Rows from block 14, named by matrix and row number. Rows with one number belong to one channel. Each number is 128 + 24 x the weight over its row's rms, rounded and kept within 0 to 255. All counts start at 0. After the name is the row's rms in percent of the matrix's.
# sq0: squeeze pointwise conv (model.blocks.14.sq.0.weight, 88x352x1x1), inputs 177-235
# e30: expand 3x3 conv (model.blocks.14.e3.0.weight, 176x88x3x3, transposed), outputs 21-27, a 3x3 kernel for each
sq0.44 096 [157 127  77 127 121 141 176 122 121 109 116 115 127  94 114 121 149 162 144 124 133 153  88 125 168  73  55 196 131 101  79 108 132 132  99 136 110  90 149 123 202 159  88 160 134 112 143 104 140 115 133 133 109  92  99 157 141 152 131]
sq0.45 102 [125 178  91 130 159 128  89 126  85 112  95 138 178 182 133 157 117 126 103  96 124 133 128 113 144 106 167 123 150 110  95 148 149 119  95 158 121 110 146 115 172  96 136 147 116 114 175 126 135 135 142  84 120 139  94 166 145 120 139]
sq0.46 096 [136 152 127 140 170 119 122 123  56 117 107  94 101 156  87 132 138  75 106 141 148 169 158  78 159 144  90 110 127 132  90 125  97 105 151 121 119 129 143 138 127 120 127 142 175 209  84 160 174 142 160 125 126 126  98  76 100 137 132]
sq0.47 110 [ 69 135 119 169 103 115  88 102 110  92 113 133 117 130 144 127 137 150 108 152 127 161 136 123 112 166 132 103 164 120 130  78 152 124 125 102 192 154 111 105 124 168 155 129 122 106 102  90 135 107 138  34  87 176 182 102 131 141 112]
sq0.48 103 [116 115 122 100 109 101 154 129 126 137 127 115 166  96 106 141 133 111 150 121  83  87 102 125 142 117 128 108 143  71 129 181 127  97  75 148 127  76 150 121 166 174 134 135 139 151 162 122 138 151 142 109 107 125 105 143 136 138 123]
sq0.49 097 [160 144 100 171 125 122  77 110 164 119 138 150 105 142 127 113  85  90 160 200  98 103 127 180 125 129 127 158 137 125 139 133 112 121 117 121 137 100 113 149 129 153 173  90 128 146  72 126 118 156 192 113 152 162 122  91 152 104 120]
sq0.50 101 [129 155  68 161 111 105 139 113 100 142 169 113 137 125 131 139 143 120 146 134  96 134 130 129 108 154 140 193 119 148 118 115 163 179 157 172 154 140 147 157 164  84 122 148 124 118 127 151 114 168 169  91 133 148 102 103 128 193 125]
sq0.51 102 [133 157 131 133 106 137 133 122 121 127  94 148 121  98 136 127 138  73 107  85  95 143 150 121 170 172 138 156  86 127 162 121 106 124 137 138 175 140 124 147 102 114  87 115 159 112 184 100 151 142 106  80 110 119 129 149 144 110  98]
sq0.52 099 [104 111  96 111 123  84  88 173 187  85 146 113 129  94  99 182 152 138 188 168 171 123  89 144 159 134 140 132  90 139  87 158 146 128 189 112 117 102 118 134 107 114  71 129 106 122 123 173 129 131 158 145 155 127 120 108  85 142 152]
sq0.53 101 [129 147  78 138 140 109 111  99 145 111  96 142 120 118 104 150  90 131 122 108 133 108 137 107 178 122 162 181 169 135  86 102 137 181 104 114 125 138 117 143 113  99 117 109 152 113 166 171 185 151 119 105  92  95 120 136 119  92  97]
sq0.54 096 [144 144 144 150 132 116 149 169 158 155 133 148 119 134 109 174  85  96 122 163 105 111 121 137 101 128 168 116 149  66  65  95 137 169 104  94 158 106 143 156 154 123 153 151 121 148  89 135 143 137 165 149 151 118  92 140 141 189 103]
sq0.55 102 [131 104 106 123 115 136 142 147 138 132 138  81 122 155  97  77 129  84 132 116  99 150  65 161 119 135 163 128  97 153  93 110 127 142 173 134 132 111 148 138 141 112  99 118 171 116 135 116 173 119 100 130 123 152 196 151 142  97 143]
sq0.56 102 [133 145 132 124 118 151 126 134 187 135 129 112 128 109 111 103  86 103 143 116 127 127 110 135 145 105 172 144 132  93 147 113 136 131 121 143 141 155  98 137 115 125 119  96 131 104 119  99  83  93  99  99 142 140 136 117 112 128 115]
sq0.57 098 [135 130 128 144 113  75 139 108 113 119 130 116 128 170 137 126 141  83 127 115 115 136 133  93 157 120 147 146 139 174 107 149  60 143  81 152  97  55 127 108 161 111 137 104 126 131 116  78 149 131 189  99 130 142 137 115 129 121 155]
sq0.58 094 [101 159  87 147 101 103  96 149 144  81 134 119 150  93 180 141  81 130 168 151 132 128 132 134 121 138 106 153 149 111 128 176 100 106  98 140 185 112 120 121 164 150 118 139 107 114 150 135  51 134 180 114 118 125 152 157 151 131 146]
sq0.59 104 [114 150 202 147 137 139 135 121 121 119 134 171 152 124 123 115 121 118 140  83 107 113  88  93 124 163 149 148 119  95 134 122 133  87 125 140  85 158 125  94 116 141 146 153 148  91 118 135 131 192 134 188 155 108 155 176 121 148 118]
sq0.60 105 [136 174 102  94 124 135 160  95 132 112 140 141 108 107 114 118  95 141  68 159  76 100 143 146  92 137 118 116 155 124 134 129 128 120 140 104 132 126 159  79 143 124 211  96 112 164 205 107 134 140 125 114 109 108 131 142  90 128 151]
sq0.61 104 [ 71 103  91 126  79 128 157  80 131 102  83 101 125 131 110 130 156  92 115 107 146 128 122 123 168  92 120 127 113 151 132  78 155 108 109 120 139 140 166 108 108 206 127 119 163 196  96 151 134 150  86 155 116 146 121 135 198 169 142]
sq0.62 104 [181 140 106 126 167 127 125 143 144 119 127 143 132 135 134 153 123 114 100 125 126 143  96  81 121 121 131 145 141 103 156 113 101 135 146 120 115 101 199 121 150 150  99  92  97  86 128 149 102 113 150 110  96 117 116 143 128 145 121]
sq0.63 101 [ 97 107 191 149 126 188 138  95 141 129 117 117 129  97 159 108 145 124 137 163 134 110 133 117 111  84 130 102 110 108 113  86 117 164 112 152 160  99 161 164 110 112 160  82 164 216 140 152 158 169 171 118 137 108 132 107 184  67 105]
sq0.64 102 [112 170 123 137 126 117 142 118 128 112 149 123 127 138  83 129  73 144 139 136 176 129 141 140 124 154 150 156 128 171 142 147  77 133 136 130 136 114 144 130 126 100 162 122 166 189 138  82 171 133  85 141 192 120 122 104 155 166 211]
sq0.65 095 [190 175  57 106  97 137 106 137 138  95 111 144 148 111 132 119  78 104 146  56 142 169  67  94 132 141 155  92 148 119 124  79 120 128 163 109 171 139 125  90 175 171 142 140 122  75 124 149 145  99 114 143 134 149 150 131 113 124 114]
sq0.66 094 [145  67 153 117 106 111 114 140 123 116 105 124  57 130 110 147 140 113 125 114 152 163 131 104 146 129  93 130  93  76 110 162 137 101  79  87  66 135 151 137  84 119 124 141 164  83 104 103  83 146 138 108 115  97 138 124  96 113 131]
sq0.67 091 [116 156  88 161 123 107 163 146 127 103 187  79 126  91 125 112  95  95 121 120 152 109  72 152  66 143 112 152 183 134 163 139 100 155 134 177 133 170 140 125 106 140 121 137 140 136  96 107  82  95 118 172 104  91 140 142 148 111 137]
sq0.68 107 [152 120 128 111 109 107 123 141 126 147 146 122 160 133 144 129 107 149 159  86 106 137  98 110 104 149  99 180 121 127 124 136 130 116  79  97 151 139 143 145 132 114 138 114 127 141 122  89 129 131 172 175  83 116 122 139 161 159 153]
sq0.69 110 [142 103 119 136 139 135 127 112 114 102  95 110 108  58 125 169 121 204 109 101 128 109  58 114  95 169 120 116 125  83 133 137 126 115 131 141  85 168  77 137 153 145 106 121 153 121 100 118 118  93  95 163 147 133 176 112 171 132  93]
e30.44 096 [142  90 125 137 140 133 144 146 140 128 152 156 167 107  98 134 145  82 161 122 132 122 117 159 148 135 162 170 107 109 109 148 123 124 116 125 117 112 126 141 133 121 113 114 126 110 135 145 162 121 129 101 109 106 116 126 107  90 103  98 101 131 137]
e30.45 102 [112  90 161 111 148 106 155 124 149 127 188 110 130 134 129 121 170 110 121 111 177 143 102 167 168 137 125 143 138 132 123 133 105 152 131 177 115 121 120 115 164 151 181 128 115 131 109 152 136 144 100 143 106 108 137 131 161 129 150 127 137 160 143]
e30.46 101 [175 140 126 107 113 120 134 130 150 117 120 145 171 132 122 113 122  90 144 155 104  94 120 122 148 114 124 128 110 128 100  85  91 123 143 107 133 115  92 188  96 156  96 121 139 131 109 152 173 127  90 155 124 146 124 146 103 165 149 136 123  95 151]
e30.47 087 [117 115 109 144 146 125 134 168 175 103 148 148 189 172 115 105 148 124 132 176 114 145 117 162 132 126 124 140 145 160 154  86 125 142 133  71  86 109 153 145 119 126 147 117 121 112 142 128 124 110 128 132 132 112 118 117 133 142  89  93  79  76 161]
e30.48 117 [112 151 119 118  93 131 115 134 129 132 116 136 122 141 122 114 136 151 135 161 136  98 135 127 139 143 147  73  86 157 108 164 116  87 142 159 140 141 165 139 106 108 135 133 108 120  91 121  94 153 136 133 115 132 139 150 143 139 121 113  81 106  96]
e30.49 092 [152 129 171 152 144 108  91 175 140 142 147 169 148 141 149 120 112 126 103 189 119 142 126 104 113 100 114 102 149 167 111 127  99 126 144 164 105 120  94 118 133 155 111 156  98 137 139 136 100 126 111 148 125 109  98 140 152 169 118 129  84  82 152]
e30.50 093 [142  93 154 156 126 140 146 143 126 130  88 116 176 120 108 121 112 107 156 155 140 124 102 103 137 154 108  73 115 153 120 167 122  85 142 136  65 109 117 107 120 137 113 127 133 135 142 124 123 101 139 100 112 143 134 134 146 160 125 155 117 123 133]
e30.51 110 [109 103 126 135 135 146 118 120 143 161 141 162 156  99 170 148  75 125 143 149 115 121 124 111 134 126  86  99 153 164  94 110 139 126  86 135 101  78 104 154 157 145 127 145 141 166 141 135 151  98  75  82 147 137 104 111  93 168 161 105 158 116 156]
e30.52 103 [130 139 187 144 126 102 128 132 137  99 157 158 110 146 157 108 132 184 116  99 154 119 115 177 148 147 124 131 140 122 128 116 128  69 128 120 147 119 142 127 134  67 163 114 106  60 121 157 155 144 117 127 108 150 131  91 129 116 139 125  87 140 113]
e30.53 093 [116 136 142 154 173 134 137 167 118 144 130 138 136 115 112 133 136 132 165 106 122 122 104 136 162 111 142 131 169 105 136 150 155  97 143 130 141 110 123 121 112 136 132 115 172 119 124 142 168 129 155 149 121 132 139 123 116 144 100 127 132 113 154]
e30.54 091 [159  88 115 162 119 141 101 126 106 141 134 137  95 158 126 114  81 117 116 156 139 129 112 115  97 123 124 107 109 154 129 129 125 105 151 141 128 124 146 102 121 146 110 120 114  78 137 111 144 136 155 109 128 136 142 129 138 157 117 142  87 112 161]
e30.55 094 [130 124 135 128 159 133 126 147  84 149 125 125 125 109 108 119 133 132 124 150 107  87 156 118 134  98 106 159 117 133 131 140 114 130  77 165 137 122 130 179 171 121 110 125 144 142 147 111 107 162  92 115 130 109  96 162 111 111 134 105 157 127  93]
e30.56 113 [106 106 112 156 122 107 120  71 117 129 101 118 127 129 156 100 164 155 112 101 116 121 158 113  80 174 202 126 126 130 136 132 149 134 109 133 120 142 141 103 161 126 136 132 101 158 141  96 131 125 124 120 131 117 122 118  94  83 141 129 163 108 110]
e30.57 115 [ 91 110 104  95 112 137 143 163 160 122 168 136 129 102 153 152 160 127 149 116 114 122 127 145 160 108 144 161 144 173 134  86  92 114 116  84 143 145 115  98  90 113 126 169 120 161 151 103 165 191 104 114  91 109 120 128 130 112 142 137 117 131 149]
e30.58 091 [103  95 126 142 153 106 121 108 102 150 122  80 142 121 118 148 181 131 113 131  94 108 111 163 150 100 153 150  99 136 147 120 124 121 116 132 108 160 136 120 106 127 151 132 169 119 147 115 128 117 119 134 147 100 133 131 139 149 140 158 122 119 152]
e30.59 114 [144 186 110 123 116 143  78  76 121 138 130 124 129 110  68 129 150 149 138 122 118 131 147 117 124 140 150 121 118 102 134 114 151 124 130 149 117 120 139 147 109 177 146 174 138 137 129 148 132 125 124 116 182 128 127 134 129  69 104 144 140  93 100]
e30.60 101 [103 129 112 107 122 136 142 137 170 113 106 164 105 120 129 155 132 195 148 151 125  69 149 143 101 128 140 106 116 126 103 168  83 118 118 133 134 187 111 119 131 109 141 106 148 137 101  81  92 156 128 117 109  96 124 132 101 137 160 110 100  73 103]
e30.61 089 [126 101 113 124 144 111 133 159 154 112  98 144 124 124 126 120 166  83 108  91 127 107 171 118 141 163 144 133 146 116  97 150 135 111  72 118  89 156 126 139 104  99  89 159 154 101 140 128 130 149 157 142 133 164 178 159 171 140 119 177 117 153 116]
e30.62 092 [ 92 106  96 106 125 115 141 137 133 163 115 149 125 157 112 114 138 120 117 113 109  89 115 143 113 113 134 118 143 129 118 153 158 148 126 152 114 157  87 127  94 114 104 138 149  94 146  68 166 164 127 137 127 134 147 160 161 159 171 162 135 140 161]
e30.63 086 [134 171  97 130  86 127 115 147 153 133 139 145 152  94 171 120 139 118 132 132 133 147 165  96 140  90 157 140 159 126 147 110 130 168 116 110 106 138 116  78 132 127 123 133 132 138 119  97 103 130 136 106 149 145 143 161 163 134  78 159 123 163 118]
e30.64 099 [126 162 122 135 155 131 130 130  93  97 143 151 105 114 137  88 125 167 128 177 138 151 150 122  85 133 109 112 115 150 114  96 160 130 105 124 127 111 112 129 136 124 127 119 135 158 150 149 120  85 154 122 111 187 148 116 148 123 115 123 138 167 136]
e30.65 106 [ 99 126 128  98 123 108  89 110  98 131 100 122 100 126 144 132 131 103  76 138 118 142 138 158 168 148 103 150 125 121 136 164 124 156 118 143 116 145 135 146 117 115 122 152 138 103 113 157 129 121 139 130 163 165 132 107  83 150 177  87 118 132 135]
e30.66 101 [120 138 162 154 120 158 125 134 143 118 135 110 113 154 117 161 136 126 122 128 126  99 125 140 156 148 100 127 108 131 138 120 161 108 153 136  90 102 121 108 119 105 117 155 109 143 117 109  95 131  54  97 146  85 142 103 145 133 127 100 129  93  88]
e30.67 092 [162  88  98  98 120 113 154 144 170 146 106 157 125 130 156 163 136 137 128 128 132 130 112 121  98 108 149 138 119 125 125 152 171 108 126 133 144  85 102 120 177 158 138 147 120 100 166  88 183  93 136  96 118  88 121 117 136 111 109 165 126 121 204]
e30.68 109 [104  99 125 103 161 101 119 137 155 139 147 127 139 122 128 114 138 154 107 153 134  69 102 115 136 124 103 159 145 163 133 133 121 108 148 129 109 109 114 126 162 114  86 146 154 114 132 139 151 118 113 101 139 141 162 166 147 114  95 123  92 124 117]
e30.69 106 [121 141  93 130 112 143  94 136 154 133 105 136 155 132 138 106 117 110  98  93 172 139 148 127 122 155 128 121 116 133 138 100 167 135 138 139 133  94  99 135 183 130 139 112 121 122 133 108 149 110 109 128  85 139 149 149 146 114 153 119  95 135 145]